Rows from block 11, named by matrix and row number. Each number is 500 + 50 x the weight over its row's rms, rounded and kept within 0 to 999. All counts start at 0. Numbers have three digits each. After the name is the row's rms in percent of the matrix's.
# fc2: squeeze-excite expand (model.blocks.11.se.fc2.weight, 192x24), inputs 0-23
fc2.30 085:588522571515444511492525438550484531445507448501485475509487502656552534
fc2.31 126:483496522485622546530529393478548509530484529458473531501520534628506449
fc2.32 129:480522520515515415506625486489552505492521536507593501452537478632483506
fc2.33 061:470503510452495471443497521366456570520510445501437572523501514563447415
fc2.34 203:499541511502544495512514507498467529487491532507476545497454495719502500
fc2.35 064:420461437477434422603470470467471497445452489586516508526421479529464511
fc2.36 076:488488596469567552529508544460536449462541566469495499467522497393405441
fc2.37 086:500460483489579512577515478547521486549459363528541566510565500464487582
fc2.38 080:427470494599453470466527555532577436516503517473545461576523571591507513
fc2.39 074:456530471480570445490436513549586465448455524463607449499486498408445512
fc2.40 160:504509528476389495460487524451521511493520523484487509474437513682532524
fc2.41 115:506478523505612509452518467573557599513533455485584503472468504578465568
fc2.42 068:495465496539552399451434589425553521446532522420526490483481539429464476
fc2.43 084:507533397561546421538530494514560529533548463437526518511387489458564480
fc2.44 060:474504475416518433534470543612562567448483484477447415500465487534470433
fc2.45 179:484533506512463530525499485495495486522520503509486519520506496730504479
fc2.46 092:487457602447529509523608529543580538425519488473483507483471474520484608
fc2.47 070:526512568432508496593440493486561488520559414531549530493537524436515392
fc2.48 081:488501554412589563442545450601542502557509494506456537551556528550535487
fc2.49 138:504469470479486513548567505455470493504472479493522521567448540327502420
fc2.50 100:513510469523468566432502466457548458510508483501527510514420462665524437
fc2.51 113:494517441536457591453545549482383385505529501491559453505495518452467481
fc2.52 104:498501533468438492486486430525581509481525366511432575486415466551525519
fc2.53 107:479503514538574426635480475547498545480495457495539445455516515575523589
fc2.54 075:451499476427428546541566482516515568552483485564474505503567501593476605
fc2.55 080:538528449510475524518422430477567521469509538501458559545593510578568590
fc2.56 071:439521511506576529542484455474434374445446453559561551540479518453525528
fc2.57 076:461475587533605564470480508492474390470514493450533443461527485423535453
fc2.58 078:459432404485459511464489433529537356485475501458452545464454540485506538
fc2.59 052:480481418529464458472408521535479560474540429551544446492600427535513544
fc2.60 069:495446482453436549523515495539632453562513566510493464405466450557496485
fc2.61 260:492516489480418536509554489528496506511501498502487520523459481702498445
fc2.62 085:492519386524363447416572475485477483481490480538506506465488543456498445
fc2.63 101:494455475503403546563512460504554518516459618477437435533532506430454445
fc2.64 066:488492499450679507478487492472501478494473474540513497393494434532533548
fc2.65 092:498439572437460427583481565522399492461481517444464543512455503416502479
fc2.66 157:524498508506446539511441491480564455531485539494515489512453505693458517
fc2.67 092:492493478511506382517507460510568468498560514445460462476528512339482501
fc2.68 089:507524504486438530521477546486402526486470621510530502506484428369464486
fc2.69 097:504522547524565469562581526450428503526471498487491528579536482359466463
fc2.70 076:498477437425559471481528454579516510493504539489508500487511475337460569
fc2.71 134:464512424507490548486522503558486485473554465492406490509489517678504501
fc2.72 082:526448576461445441524545465500526574522503445536440512498450478601476398
fc2.73 043:541586517519517426494502485524446413505449451452575446557465464399531526
fc2.74 087:488465475495505495510509549488437474566539428499547469549514521679476529
fc2.75 158:495520507475494510491530492447549504493494478534456503466534493710523543
fc2.76 059:505416403539454552529509544502477508429558447471457577533487504411435515
fc2.77 226:497503575526499504491474616486471441501487462487513502534493504657514582
fc2.78 081:499431478529636520438563484535575445463519436463471503514482515420495544
fc2.79 076:467497440456441504467586533430517502415515569485475356498505487507476526
fc2.80 130:517499533501607494532523472535560503505514359501480492577516484564561573
fc2.81 082:456512525486492397539410447491569453568469582494470433488483456556542458
fc2.82 065:463534483569444474452451548511421580496456521588528504468489452402563470
fc2.83 058:437497490560492485430526431505476506509434577514516521622465500411552555
fc2.84 103:462493470511482629496482570511647477517497432541434506493458490517497502
fc2.85 070:467507552531586539492519396527478486522527403504482552553474477593517583
fc2.86 085:556493493486522498540576552517362467569514501535550452423507472462430465
fc2.87 136:522526451510358523473561543534513547476525558456418519525516494425476429
fc2.88 056:536608482406514528528509498482518508483477450552547505443441480360495517
fc2.89 088:541440529554448553502549449406475460440523463510419477423460505519490594
fc2.90 095:481561510492468494475485484488593431509454526480556495562515418649482483
fc2.91 275:500502528487514550496516511488569536503484498480503524482504504718512519
fc2.92 081:498508523447508395556530499536570578450527468448482557573497483415491423
fc2.93 156:501463453512476458473520480488567555509504480504485508496477523703513459
fc2.94 146:517537438525477444497456529496503479523477523463531516506448506303470517
fc2.95 055:585529531521474530491465554535431501405475400499442498563481543521593488
fc2.96 124:529516371472562492580499525481499529538523465498519597502529483393446528
fc2.97 069:427566561549516507480398413506523536484513561499472510451523562405445496
fc2.98 058:517468484483440545526504596477551408487447488543542448577452455577538437
fc2.99 085:442496391467470414538473554424393450505511515530517463480499444487501437
fc2.100 118:529462509488566581521584537583436510497488458511529547563546478502554610
fc2.101 117:508462392554551557513456436457515548543489510481489501501539507382540587
fc2.102 079:551498459603480593505498561511519421454452575539530505525526477403541517
fc2.103 103:491501615506586568546504515476601571455484490481518428485433536524509460
fc2.104 067:508532525494555489551557404576534459573535557508582597473466480470451504
fc2.105 048:541506544564520569504444418520553433491508420442520430416451510497433519
fc2.106 041:595577457389468528451489450493525574485431456528498537458517515495481422
fc2.107 077:510434497441462491489475462538341512431508592495463438458485511495503477
fc2.108 078:497506464483461433510529465425454519505525537514503431477456504678526513
fc2.109 103:562507513510631508519493460599562440466486516446538494462483534406462488
fc2.110 085:493559541490573579487532513517606501521534540431458413449455498583530478
fc2.111 062:542440429503477545489467481484647449483501453442437443532457474456495549
fc2.112 080:515478531476408362526392501450481550502536481520494489486525536432443488
fc2.113 055:436547555541427492462466536428390506530418498484522451553520457498519579
fc2.114 048:537450532497506521604538454562529604478481453616436498468488521477473539
fc2.115 068:557445462499557480598463538423468515529465492564443463601550481566485476
fc2.116 059:506535423534570459469455530479534524480504577545497396546469424591514552
fc2.117 078:513478455508622506462536574446574524519457511498549524510520493386531572
fc2.118 105:462548412542493543460555474523480460424425492489489527456521519353489506
fc2.119 048:469381556570527474507544482523484440403465489465549538465443527581497467
fc2.120 077:429465361442486456435469480465556531475485449489449509578487505566469483
fc2.121 092:465479415515570450498522552512578506512434483482581499457512476367458500
fc2.122 078:545512512455553491624500553485513570454519502469444506510516496353520483
fc2.123 135:510460450465522654412593546511506474502501461528459514487446481491513556